python train.py --arch="vit" --positions="rope" --lr=0.01 --nesterov=true --steps=8400
Rows from block 5 of a small image classifier, named by matrix and row number. Rows with one number belong to one neuron. Each number is 128 + 32 x the weight over its row's rms, rounded and kept within 0 to 255. All counts start at 0. Numbers have three digits each.
After each neuron's rows are labels from the 100 images, of 14848, where the neuron reaches its largest size: "colour at peak" is the nearest of a few named colours to the mean colour under the peak. Only what is clearly more common there than usual is listed. The data: renderings of 100 made-up gadgets, each built of a few solids, in any pose.
# gate: MLP gate (model.blocks.5.mlp.gate.weight, 848x320), inputs 0-159
# fc1: MLP up (model.blocks.5.mlp.fc1.weight, 848x320), inputs 0-159
# fc2: MLP down (model.blocks.5.mlp.fc2.weight, 320x848, transposed), outputs 0-159

gate.498:180158167177098123070116173143171140120104120147185183117129134132134103213135138056146143094094145089114070063182167143169102104144173188128092083082105106130116195114177171127190109137144081123175063175102133135159100156135140112083103126176112148159101157141136143109122141111210102157100135105161116107104144141178155118183132137133116170129125109084152122108123174120142097156149129161159205134150121113123092115082145125102147143186080100135129106147163155086147067106140074
fc1.498:110124158113112100161101129129173120122151150179146133137124104141139148136110129119180100118098158120117058109153150089135101039137115093169087174143206097153129169179076162097161122146121113134186090156129097154099138126143141102121126089095101164126146152091107152127124166090129061169094070088124113136101088076116115146117075130164146116143094113198156143187134170130176151090098158140086153129110129167143105066188141162182112076134148132067160118099125105144154101062197135
fc2.498:125187127131121132094069145111138176135155131132098114194149078093162107098168072107106162183150116038089181169098098108069126115170126114175176143131161169171175102151080053102135210070119135100109176174137157126191143153117112169112155151119144146109163102179149104070097139132177109124109117100111054119097089124135115135141123171155125143099059130132126160172125067129161146118061152099161115150141133141142149120124103202101105125118135115116110084138115198050117106178083077
colour at peak: grey

gate.490:126095164088141143140129184036146130131170117144125139162134168107110155100094154104183100115105106051147141089078103179173105152130199173163147127139126129158122123114148156197067143166114181163072119123159173107183101136143140138097149174118161133150115139074086124096141134182123040170145110131096182096166109112208171124106140106134106150124126128122111155090136099135148145118104167106117094100067081119077065117137054130119134102143132151151216117116140141146175105179110113
fc1.490:125128153097175124077128177070101134079192151111117087163109137131092172080110104103161128115109150062116124105091150129120139142183172180161169097159107130161149099131085131163059099119112163105060093144178220144173095184168140097142159167123097151166157108111083126172158118133122064195109167146091148075142139144174171128109189165143164150118148128149073123090166112150150139090132140066084156109093106117065124134159072106137081099144167128128135074120126110143190100163110110
fc2.490:148077082121128107163092122150151100136141132123151129119091126041205153124111089148189172137135095139177135111114084149130156163157104088139137112092119146145098171142103099133128110142169105128117103157109129154114107117130101131148097128059196099159155121151107148162105136150132142137153163090160130122106152120118117176148071144106124222091149157093153140131066109098102081122088118157086109091155156095084119118158150065141151095080159155111068093127161151166129091151128152
colour at peak: brown

gate.618:127087134150132174214126199149122136135153115106140051147140142153145122131080143085106129108091164103154136077127123167143121098083118130145141117090068127111114131083089116163159098113149078075095158180093123107172150083123102074107137148147113157155118112064123075114146166139113094140162181184118098138130148123167111056143126062093165142120092194095147120107152138125117079117120169101144145125122148152096156109125077143157073139099058136107177110151159150170077066204131149
fc1.618:095103100107170157148109153174093114096106111080139059091106198117072084137110149142124163160177140125099140119114160139126149097082138129113122122087076191113129089083098172119198139127200099079132146124114168081174154064110116090130146130145108140128171115133140080102110141147100109125138182160098123177155058115169111084053113085156091128109128191071131162099141122116148145182066126118128127167110103135158094144169092183123078160134121144086188129133143190174151131158104200
fc2.618:079126151144120094071093119163142132095172077138115154141112094096113144169110161090107162187090149073131131147194161122118151104184106099130176101095104069159110100124168153120102151121102162074116213127209131120151140054127066141090096102145118119166192080180169078134167112123131121165157112155155123174189128141150179183147110186175115126053116106104151144138152079136110072150174147102161136157177169115133088166109195117136126134124123169130109141105142148068140144103075104
colour at peak: brown

gate.445:095124083147131159037094138092150136162082143117100133086049064128099129174164146107177100146147148119140138112125122107144103090146136054135079085085180174100149056087158096168186146146101094109096106147084088090116116150099129189182145133051126087094153094123135180091144161158133153153176121134148095086107126123155164154111143125082090191090114140088151136126193158118119097078097141151135158140126087125151137157119156142170111144103167113113110125131173112126186101166058121
fc1.445:112192177087146112197166080105125172135198132132150078118135117150151123162080092100122067147088172090194138145085140153121146195111155183160183093143084103149142167149116097143132145125111103113165113138195160191126149139151142119100090103108145161103114133093144112123109119115112169172107161117149131126117107159159148140155128099107086122071163165158166098169091056158095138130141144121123110073134078106117107207154123156127123122136159101100093169125134020122140149098143118
fc2.445:156129188128066153107174097069077130118144086101138157076165122140134202143128145184153098148130138120107112100158122109173038138128090117176080194127133142123126114101061119101113127162142159082182040097128153095170160143145132164166085204186119143145150137165079124134150102140114139085139075163103129100177110130099126115070100134095145089146133122130198138110102139144166143152151140062151167128143138101082105119158091079113112118152157165078091112124127103062174086190134140
colour at peak: grey

gate.148:069126129172168055159110129121154184165064142131154097087075127169076096120082109142139124136156110134109153091146166120122145075142084116123138104106174070108173114148172141126052104106137154105129119134151111134127125112111124090104152129134101121154093094048128141164137140147091130148117116166160063098125104117140150126133079187139099149141181103071123173178102126102102111172128124124128107132135153097099146175122088120089145141114162108187117155147140160115186165169158167
fc1.148:164146071167163198137060181136122143139119128172083135159135098081077172155097160122149193091112166134137104137125121175127070094162133140113155131101114071080099107124108106141145159068168152129123083086185111124120079146089126175126130120139105087144209132192102114073161147054109124114133186097120121170155136107097104170092154083106144100119126138099189139106132139174140142123132092182147140114110112054150097058144122102158144118091148154162146098175071104103187106123145178
fc2.148:145145156125128153196140146082145150131091158158110139120157153088067139170141193136148146127080091164131131110157120095163120154172166117126151079145102132149112128155204209119198164122127154102080122170115159118095142109098159095093147159150134170220131142142155101181139111119115136117106094168056140095124104108146182099103152112152114048137117042110165230113166118117136116122173112147119133104145098123171109180117149140125153176104169150130122159109076167089110186117055169
colour at peak: purple

gate.687:117092085124208147140133149165107128105152094152134098118127172103117166155093152140087087085130097121103120089164090131128174174101114152151143129167150057119084089144119128201124091154092142105109096137131188160139141221154138144133157132132125139123154113081119138126070089088102120095111081072097134102098149134170168199123187192128135094110097124101131087132081161091105164115130154124136078198089144119130141139144152084167151133089133115143152101105124101125138122151125111
fc1.687:145077143130164114122085122144200125100136110139131098146139129106093103124088163117179081138160132122088160122149108176160156093113094187165133122131088109138046149140120099135081117147078149147090145116125117148170113128145108140180134110115149127148128139139094087176092075104161156072064141107106130073133141156139155159131130146153119139101104092082136078157064155075140136106145184119171091165081139097142037147123113103155126159116076088159152080150125119129108152101132134
fc2.687:119128125130133137112160127109163094171165138148135127113147149109151108098134178064159156061122103163137135161127138131107146104144149088108138118166134159130144118121192154141128068112161058189104113169135069095096181125118067061155116100073095123128138168072076185128150177124128100130151183184101145159130104111072144128167076156137144126147143165082098107114124092140155123195125102118085146143168112124084215161175116133134131118125101119147101165133178169117187143121157101
colour at peak: grey

gate.402:146132081135091114079126132159107091132151130178135121173149071181111135140126072108108083117120137053138160125052142211106170115158126111140146150115136113149102086136101117138102090122077092148138106120159131113082137082180084112145188104161149121129069163137146171151147055208151171146080100140113158208163173155095115094114141103129119118105142151136141072141086179117131165183175149202112140119110150073117108122168133097079143155093161161093159083141115214135121127139168119
fc1.402:131065155115082177112118116069084140199145111161136114120119135152050180173070146169126192124081112135096079104150121107151111112104182166145156125128138185100130098136093055163193138106121203149112072206118188132128147134133147145112092146145112167141073180123118111078091086121154101152138172138150142086111109106131164156155124092143136128122125151088146106123156117120136185104059138128117083157088114134117143155147134148147192098144151071183156097111152090095131091167103151
fc2.402:122120135194138098137120153160158126115110181147150188115083127130136098118113107146145080120194155146096130093077135159135087133175089091119196121172124094165106153147204105118077129111124081080099194131141102093054105109118123180125134119117102073086152140097134154185143176150163161145138156156142119167120112097217093122172080138204139156056115100106087163171121110131107155173135136170139127144065141118118166103102117108125098174127175148162125106118116156120088040102160138
colour at peak: blue

gate.138:149111080156134154167075176207098145126153133103062110116127096077145099155155097136125167142164087154178132102147137138096117096089101149154130092121122061123176077115130108099146095145142185117169166146149109147088212121155128118169112176124107140081154076113136166090149099141097157064170163143133124105114194088107147151199121144157093170114156113120136098135100125138083125151138069137179166126103056161126176116170159135127108129131173126084075113108189142145128135073159156
fc1.138:132206184107146079114136098106123141107120165133159086093141094085156099105128184107153123121140157145088115111135069108150112164129147173089116100147107181153124150095075155147078108130118086140062146182127139154153061131107105116131136068104112126151110098102125156145112114134101117196090129148155078119175157136160134103078110107101135120125084115134103170102157144089110103147087135163062146123147157145150083102128106145091115136131105144151150174152168116168122174142123143
fc2.138:110147170131121166113139196155116128126057127135140077188163131126119112129151118114132109114081135121112116118152139123137149091127173128133111122137154077145096072128139126164142130115168170080159124061135092099085151200122101097144129055181128066180155132095151150158102125103137137092163148128171115090089141125116110135133143070057109149149167161159121089122107164134068077093061090116105194163101156108068106127119114132161167161153105126131141126131115148119161159142135095
colour at peak: black; green

gate.90:181099158112183134175118084139159124155124145106072126090193096139119127121110154146129158132118126127092157147148118081133146088131149135152178146113122180073086149154154088111074092138131130110096135133164150121098109130115162151123129135066130124149078100154178114153142131100165151146109127101135110157117067123181144098101136103136117132096164107161166134109127132091112117163053155162088168129112123130118136096177098138123163098143153080139150115189127063143135200155079116
fc1.90:138151119213084154096126104132108120115087173188156119180146142120109096108103154146145103159112089147085142115120145100150124101169125161163135146093221193136151089105159220195097110170087120048136125089027126141198193100138149104032101108069154174167146115112141165125119137104168131127114147117152154124130152088157153114129111141119128126160069113158147076110105164134060138079149142105088136163139105137159196152105134130156057155110152109124163128206174143146129108101131097
fc2.90:133108099149124134076148144156162151202139080132115099156167114036120076152089138176111108170098139169172117113167090126106162109230201165095060116105144131115118062127097069152092093060159076120132157136176158166148104087110098102141125138157179105151118162112126070204118110106108128136172128075114103092133154114149103169100133124173065106107152129086165159167160138172092134115117102130229123122104116121181141133133171131129102072158088124153108082147100118138131063111118136
colour at peak: black

gate.141:124192161136124086174081138122128142141121117122095133200186119125144112138103176119121099122184147130143151114091113055154089120158146134169108130113041105133144132109118073103104162170102102094226107166049114082150192096110094164122140078154139166077121093128156133070102208096096132129119113074142141077086163093206130055145126064117149078136121150114080117125160117120139109116083169099193097130100094103091120160180086113100121117135101165125126101092156119101127167114115078
fc1.141:136102138119105141108136119171122154151095159180130123059164131149118095146089118140129113120095092123097094128172118129124155132101172107044147152089167113079134125091203151108144145046117095130105114132201130115124121168163159111148131102143100072189174159143120160087106119132116170083114126182132148135119145100115161160169059114121091133146086099235105074122112136086152187129144098103065159119094048174156103095188064128170102114091113168149130132113152127044055140162104144
fc2.141:126113148111176127163120184129155103133093148098075185197189168159160167123106126110115096084108059125136074174119139140099172150146150137177114125074083104213111165107072114198153149146125145131174095114133152140083133142151153156124128153210147138075112129142173156167173069127154155106162131087095135186103156132161080205172098126178096113153145136139105043135173129132182110090118133120153117122122176092083080176136091154126168122107118106180116159135121114074125099053111104
colour at peak: brown

gate.230:153151127126128159156058132161138090130133116183080102110126124095132143152197113138129146154165091149106150175134193180107141184158174063165169077114140106152193152149169086121129140118148102122099107062151150138096125128120111109103164139111113126141127178124185113100092112178130117109093109100118157130097127101118106058126145102172116094166132143142103127122098164149117162151057109131097161085142152134128106152138106117107085127126157154076036151150107117141214158170168113
fc1.230:176127175109186051087137101145123158116147149180109079104150146104139129178100125170079111113119100157118122083138177097175196153116117154112140200178106171109059081134106177111084114125121130108142134090054073191055167089105109112174114134160159158150151157173080107123076127102111130150103091105123132103176074124133096150059112104144143110046096197169142070092087100161102106137168127139087124118114171135135134121121120152109173168170127116086124152117108120119096123128177108
fc2.230:162103078104109130144104137171095134109083141153127143130171109090097121152116097113109159135200081069122120116055110129149149102142185136125121106049124158118101137124103100069084141151180124107122153142170166079137117087157151121106098104148130137156069167093111144108131134055107157104157119131168109137173121165115121141173134111186126126156117093167117147105176129160147164131165126138110093066176159106120092162092143109117124073089066073095170132037099132193169138074152178
colour at peak: grey

gate.383:197113139131109140112105092191124126113091177104106082086162121172076150120130107113198178130059124152092072150121127107117108162144136161051175108128129127137123111136168108131136105079190080117077144132135106142148059135131107114106109119089126102127117134146030125176109125168155109150138078128127107174093122111128157103067130119098139094149173128174133153115102146141125132131101106129135143097067121061160128134151125149132089134172090097092153080171119083110170106159181152
fc1.383:119109114121108131092148104157179174144115189115159066101169086104144156165095133128117172162077149173126120156105166137124126090091126143112120154081138165129079111099181055113096080097155092104049194157098077147129123139123109158107110090115176128097152151107049195149143127159113134154164097141096150124141111114160181059135180151087141145128160173156133112096120156126110120106110123114144114140124084091171129109147170124094075081120133108086162055187058121155175134105149139
fc2.383:127130113135135089117105128138124130136145089183104156119080183157164152105172117117059100083061116124209133130121185175156118156060134128119116148101155151074063139145127152176159137111145119069107097100124123110151116183111163113168115155191132148097072145131118139167165102105096135118190149110131104153130171118123130192137147098208084112051080202124099079186175119132122091135148107152095113145125126121139152155093139093116072124147117134170104172162139125081150144138096147
colour at peak: yellow

gate.407:113160089119159153124131122181186130117102118125079119118155191156121160089118173138076188131211123112065137118098058162150142105113119184152079077106153079117130145133115139155115118151126164148143142110026135127188186170175100127073116106134119123133110144199113172153140128085144122137070041151134112139175099134116109166173175178075146119152144174169059178178102110156087169122149106135113056130110103130142141143161127139127103098129139148121097117081082187110120153138121102
fc1.407:124097146135149158099101104086101109098132171096147104157078091122143104132100069139174136189041158182123140139143064130113085129169179068181184195125108147063154121137149136179072139078133160079119124141140133136113121110138107092170061090103118154139145127131087121143102107141127155077158148146105084180143078179136163086152089060148146168158104088100175098101171182081168111150097127144143210148138137130106105132080161058078145187115120196117111103201123111155086128155137141
fc2.407:126141111102119094100123123084100115122094155150196125167174145134117123097145152106140136123097125138125085147112108115104184159110101144123144137134115117157135140145135116165112063159149145119146090102075186147137122147130120155141105078066162151137144082119112065139153122080174152139095074074138161115112153132135188098103145125117111033119181079112083122138078117187087157119140119108069064149108055146190090154153137144129176118156152113165167090124101170101166147145124101
colour at peak: brown

gate.15:166169060167137082138136072105172139132056107148135123134070106102104113112114127114131061166116159194088094122108157145119175133115139140127095188157117161169139104160138131111118134146174176155131152148202107141051208167130093085099084158085124147075164132138127142139119159105078086107152115136132064141199096121064115148158124204101164159158153092128126082107168153160127059124095158092105152106096147118131082146139093104125141105134186079141102193162137101155104115143096085
fc1.15:077061131151148140123152172080111128138146124135109077221168110125126109095163107185160155142141113122151086168091174119134189102118093116139144162143110117081107127140155064111098060168139156163150155214107105117069130140182169129110187094073070094085130096152068115139117108146190122144105186155099101135111216136121091148159090127182153147069159148115178188150128129124132111118120120150106122140117138118147071178126130144138064231137159085088112080180136146140093194119119144
fc2.15:107148144095164119161118058093075091172095142143111114164132088086137091083065122125041143098128149144143141178116113096118158173097180151145116100137103073141135158105110108115147073116145088133137133124090141111136081101129137188159090115112121110150148160147129147211157119119132206153158131130168147106089134122128125151076156082157156153141139152170099103160181092166098113103119091088147176178145122182183160127155087190149117188092154096075151095156175132120131154109103109
colour at peak: purple

gate.92:121117145181123132081090135097100109093116171098123115107075143089166153069174129158178132153069135092133136097121114133179145143170160113130060159176140155084125160118101103144162114152092123093115139161065146108134166159077179100152170114112149125105101141147163181121113107179051101108150132132085125134116174074077095090142176152157073126073106161127159135122163109174157163142131090103088147152141181147143123122159181087105114108168113141176188098181126147133079131142061135
fc1.92:122135133126108145170189104209114188128088101133103093165096109078093092056165116166161156108149173169144158115147137114090138165074126072098104158097101117137080127134161149101161205142142171141145120131143115058143161102174106101098150105175146085111103137095076085140119102077106172154125121109135100174162118104143153136122177085122167102115080092133144109162152183157083090109077154123126119119126088178139125126155093144150135136122092144151087176131158096174085185108185096
fc2.92:152128099128069129164116146127113086088121127134155123099167149091115120132106164149136159151099105097136191074184138100140111118194154166198181140133181150094142120174098048126129120116085118136112163137067149167141167107158149106152158114116164120103116140106097156150115136107134129153078135150114194121143145143150097093117122173144151099131142162132133129140097123141165152173110098117036049087124067133076098117121099153104072079152027126193113138129126128141148163132123159
colour at peak: green

gate.552:105141157141104118131125067098095100118073123113101129103136127158155140089088173139113140193186125104158155122140101170109172119119128113138112086064135087108198108163136162092107140058140150086101067148122116127155099138188104092090162104138104110134115089130150115085089148123128111167091167184136128122153122062120148097108166154115133120157189113128092126156121188199097102178153153127136132128060174086130118130093131132160115168110122102130112148131149078098131105098119082
fc1.552:151135170108109168138112115106095109121127097147073134070100112097121135098128106132064157196153208150079163098183100149080112095119144103118119170084129160157118127155163102126071095091097111093143133171120139157135084172143126104085187085143113092103108109141155089093092130113071108147099165119085173174158160175133099102162182152139160161135137135128109065111166143135140117115117080137153125100157130126095035101115158136153124116231125115158115111113108120155102129191072138
fc2.552:113129079097115110064107131133063170115181066144142110110127084156181152124101084138164123131142144156113145189076196095147183151106104117132182123149121070126124083159154167210101165121124086087113160130113103109164134091179133125135148182104129112169129119184136149111132153125131128099063113114163174139115123102098077114131155132162130188137169096073176073118129077173092170131095098138075146145138137175077093130141135137117081143108095167111072129130124116149224081142103115
colour at peak: purple

gate.629:169155139147105138137134108147160036165157095180139071092123124064153109141109155094172123139068106062134138172146079114186229151136132121175126162139098096082115098094131158130089122110143185178169128116200118136083127117121067119089166084097144113140170198097090116096126147119124143106136111132126086139122133135110149148160117091146115133151140177070101102141074160099126156119086071088134130138060157213075130158153168141085110153154108100132165099100086138130117084159124100
fc1.629:160125114148062051115144137129131105139079160181145092096152118100151115199138136137150097122106126052064146159150157135110160157128146123131128122148114113116159132112091104114119099125134131140147148144167129147069203124176132108130115064181127099150171217059122146086097143124118120144094115125092136077134119170148195143176083088166118079122107192054103088149118121102094183111114103116159088149095157206136152179181122148149125144144128141096183120148113098157116099186135148
fc2.629:176187100086106151060159123098177147113115127103119114092098143067175117106122048114104169209131108146110121094105159090099105155117115142077119126176108174155116191143088137148126121150066100098102140198134086210115128137140166159086147135037136094071119102152139117151177156105118115145165109111173078116126087118151142107118101123113134125120138103120116138108164195137166103110122210087076109146173092145131043087119076121116201126171166115118106107099128125127137128174133119
colour at peak: green

gate.469:095120125168136140124171149131145127140157109164100069141150122164149144167165157197100162145096116109097155146105153106117094096133122142118153079152155099102169107107159153141165110139149120137125113086136252074114120173152150062141107130151143153107109086134146105122196136113129101153118228143135119179145165141160120083132163130088124122151131128153171125143171097158089136132158133086050150095138139114120140160101091158165035141176150159110159041084147111074097180164097109
fc1.469:136148126144194133112152097100161191155095154159143145099128120156162105132177151139168050105134174060070121152122070117106103095145150170087093111128153088117141150144115117099194082172091150180114107166137147155072146166143146166143132165209103092097187113134105138139149136103079158072108155148075139093151155110151092100079138119112178080185099197176087142131145111085105133126120085070052102163112090136160101194073149164168083162127161105152135104065174136122124120117058106
fc2.469:110170172135183110148102155186175156121143054120143044102138147153193125161119143123092161079083119150106096166125115107178114175121102147141142131119144090103146099105135158101148139145107062074101140117156083136121163110148134148111213143149155134086182151168112133159159174160149093101102099095094164186066087097134140130089123124101102119085077133168081117158155106127127124124187131141084158136129138157101135122086130096144161139115153139168099113086183183116102154131134158
colour at peak: green

gate.417:158128177136159060109114107095046072136054137112190082142078141116102158115155140100085153116118114094123092149149152147132124124167187139134160097128093130178192159155203149122104075139141109148161095117104090088137066149155145129135152085120185079146161152123124154128146103168178151082113121111140119137114090092071098121095146112157111088141132111092094123144112114038113159088103111122118154173139148092169075161139187111134122095140107115127113156206134109143108157180068101
fc1.417:145169153187103147127134092107066112145100179071136150177125143169130083191118114142061156120125149115155131136167112140140118085132198162120076102137064098127117131160143138175161063145162111098142100076114140157124131140128129138106120098142150117060167132095150137126131142112093168133103151130117132163080182115077129143162145106101089098168130158089120130045086148017142159124113108148150127140112117164193117139084168135136163044108172111092180120118137115120137168172152101
fc2.417:121102083100091126130150116155143140133119126123065136129157175106155139148132086157173157169116109082086149095070187095114154162139155143066119162199133143060148199140131099154128123090080144124153093152156130110081117106228107140095114091156150092156162112171082163125160178136139132143096158090145100106159124140153122114102136097200073130110143120126118148092163192089097129116155147103166092156133122105147105174135087126155110120147092115133121136141135101053139120151096124
colour at peak: green

gate.264:118116166119144167181146175108086064127104155154157150136132136130142113173159133124154116147151142103119125177162105094102131129149138099145128133163177186147116134162133138119129125132198141097128093138141136075126111119092095138101083140077155105118145111097129090177150112145141084109092129146147198155112132126065088104118184118199015058122123097108137075110131114112126142160119110115100150116117139191196092180149124147127128138068145071123169136152111092129133110106150119
fc1.264:107095068124155155169159141106127120126131123195111192090167122153152154105141093139194151170165098163105068121118089139148089167109121130148146103107136129134134102119187180093185112109121084083105110151144120126157185091132139173111148114122142151157118148117150118119160078173100130120156111154131168038178129162144115171093124113109165146130142086104140140081125099103106051184106114129126113056137019119120174094160115122116119186109154113137099129092081123108106126097130145
fc2.264:165110117179148153132107116101157064145190154156128128153099118156090133111203175143099114145137096142146108139147133140150136126122107072125118149088095141159115113108142129162109106112099132138150134079089138094139149090096113147124156163119122163071158127052155095187041105106120145132152127112102124105105170178121117100134127180133130124177068135130152095162079086116115156123172099103186151095162121135091176136168094128083077106100195098126103117170132159180118148126170102
colour at peak: green

gate.259:148171109090139114113154135107121190143160150162138117164121139086130111138117077194184077162126132091147126124089138189047182157161156172141154067120113117051104117140125176113166123216145164131082143070143098105134158162101157099137160163156153097162107123081158171114069165157106117123129120127169078142158155147075105117100116102107124130115177147163105145122147126058174149049143127150096120164148084135085070102161155130078146126078144172116089116113130141145132138193127185
fc1.259:125102090157155169112115082120110134182091114175182095108122129082107130098109065159195112166125163156134139096099065129064140140151137139130191142146128083125103106129185116167180123184177157171123060074161107146070149172108139046089122131208136148139166086127152164110090165185120150101133121158144114175119136107094082105124061128169147136123149071145075145129087144092065118159152117156167127137067061094113073133170134121086146101130167140103104099213120121157155164146137162
fc2.259:127149173186125115145124190147143128148109224135153127143159199099146127134135138110121173137121135072147140118131107137104128123115139185086090193072138160102176179099101092139095129121121086088136154180112095110171148147133126205125162055166151137109108080133095116144097092170126117139117099179107121142117130115141149093061116135136120167115123163090096097149141132096111084093132146095122118060105163135132130166111097162156142106126102153193167125194100163078133138136118164
colour at peak: green

gate.547:134124146102137086159150125065117138120143135133138168118095088150136112180211128129197066139165122080140074068106087127118114121053152090188180096103100094131138098130163109084081081149159123148113092150119095077153094160135176108146115059148145142157105136128086138087190168162123158139160082161118099138163094055176090170107160095133111156134099149117170104154151163145136176121126090134130114128142189094139149072133140120124077109098138075100123066091228103178146144135150118
fc1.547:117110140147158149107157177136103093123099146085094136121131160117093083126068077121131136103108145106081076157105133092123151133129098159119116103038091211136200138133131119138105077093131068196094139121126185092144131124161114072160171116131119113164139151137092134174115174123130064100111149095176070143113082071135137122110178178116192152150128144073106092182133150107139138106116136145115129143144127167216078113118158120130078144107089109131094147127173107116125198093108157
fc2.547:130149083056126131119068100072177149162156160165152153147089094101073098165104140133116072127106152098146126084097128126185111109126107057133093075135130132130138146096120138162156177146112159076184135148090086118090089119163188095109141159123116174140129118162126077174152122117076124101106189174062131151160191100120131107121079069100107131101177126136152119066160117145112165116118168141123090165130175155137121161108151132093105100131110142091168098098150153135120128065121149
colour at peak: brown; black

gate.190:126191140127154138168117097175162112139090162208155098124146127159151164136154104092133147106150068128173140143096145148064134120130077169108134141173186135142153138120094139159081143169082137114141150138107143126112112157144146135067108078121106148116153129132141138140093088122185156194126068085120060119136071072134105114128106089138116123128110100175130128153122200148142132143137054076075099102077171084107163142132120132101126094143127088111151079071096110209118138140128144
fc1.190:145137075131119194113143143117095132171183132184145109126126173160157124157097182116126152210102152147157105086106154149172105162084143206096142106121179122172177120100097142158090091096101060163116199115106174105124113073101142136072124163050178085162130154142086097120101123157108138070106182125106110186131129148109123119120123130163161171145123153087127126145165117134085159096100099144166174141125133116114119078066133131129164083127161183140147149099095064156089153119128122
fc2.190:086105112120120149155115113135119141191127144091146093144120099122117156157068083165153137121146140167144122108117087164098132112125185162177120108106108121176100155132100067112145171100100129135097104129124096115106164089114134119132130157163143121209145138095106169113129103050142141113166105127186126132182129148197116153096105148148173131081144061111121186146142118102105148173150183145132184090095103177044094152143106126128090076139161155148127111145098082096138098075127209
colour at peak: blue

gate.323:165092087116120130114180148059042096110121104116128091165118090114050131136063110128152128067099206108144112106146096139131124160152094116121085094174116138113138127064088144105110180083107133043088173147153090115141098158121044105184125093120113151138139125163139167079142150103162128096149151152132151112156195090147102120106109167103136143174088060138082163140152122171154112129115121095141100126121167107099168071121117131077127156093084187117096165085153129151122117161183198
fc1.323:127181124114089119127142161128171111150199150114171146150117124101179093093174140127128071172095116133096130140159250090050121075111147113144140111099118110115147132142132160102104140145189075124157120103131173146138134136151154152059152150068162117100144135155074079132161127152109118152188179124121099135098073146138139116143165087137150089123086162131164206144113138117124127130125156127100151122086095135161129154100101101089206193108112095114155131150094149157107153085112113
fc2.323:166162081132070144126146157140098077135133109109131155129163123151150122155123142147139102097094137065068151155128131096137144149123119150146108175097101127128162085101079099118135169048144084097155097111118139142113161119120114123157110157067106182091176095146109089093139095107186117119101130139181158084136121169161133211076145187085170165177159193071063109147107108140128134117177094116094141136170171132145106113207133136127159155123174175139076137088127126103060095113127195
colour at peak: yellow

gate.520:140141182142114115141100118102186090139162175152151209050160114132145105092163141093117135154133168148107137100095172147159108176121133055115110134117136166128081093128084113105131095117136106109116109126110169113091169108108079075123101089111119134096185132118088099131183098136108151100098098145131146140144138137129161157133172116082166054140117141134157148135164134138127132065109120185095149103168116131108167110153124113119142103106140203096119148131117169134125129152091166
fc1.520:117151080159057104113137176130090172087189117102161094166162146098129075156093123181146093095136076101146038141126116111039153134073089149142102144133131096124175137106157165147138113150135172176121106087172109158188141111132163165169169141152200074101103059136144124147194135163146115150113176093108096191097175085095088156126147075152142181170113108103113103112100133197129123095116090101120135169140115162148102124146095146139156170111139070172126105101174145145150100111159098
fc2.520:088097152156104152140139156107130128173159101164107174142157134125100135143109098170122179059115167123137117110115137149086131142129081084115144101087166163195127058183079130159223095169137149125137159148091156077120135122128092070147125114169074161127134162173139110148112137110181109114135084133145167131178116123048118133126122107059130095144183072159144072198131151115140174101064168121112082129176099109110124155199139142064195170158146131114179140153118109169126087150124123
colour at peak: blue

gate.672:118134030192143160131103211103104120112118148128142123084124110106076150121117161170109117148130059086115086098134157150128117168169112140146078110156075108138122117113154080158104159139119104169111102107128117138105116134179125161094145130148103116160062192074123138158106116094109082121134094039191134147128134148138157141120132126086227170095081115109124112174064159077115078149203158117112150121127130124142121110183139112114149086145210169145086141131184136146137088123093145
fc1.672:113130135071138066134125045142167088163105197116106126139143126109135123167126222143115095076161122175107174153089135124160143180182205183148130127112105158106163140138151166137115178071153139123114164135109161095116101076155165075143114157109116149127177095099146152161126089136095223146105057163128153113136081143175189098108160148156150137136148130079139131133102166122087154105122076090155122119132145127159099107151184093137128135120117124106096059099142138072109126098207128
fc2.672:159137124160103121144130101120103034130110038100149128128121155156104110109160127154117173095103104095120129137123139102136105045097137109104130184119153067087133114137140123082198176174086119091131100152127109146114120149128073095112085149138127119158124110093152109118170113079081178113109138120140135183109136131120160191143159130111119092126112160095083148175185145157150123144179118121112087114157128131168118150163104149124144201107102048075107167149114110090138122149163129
colour at peak: green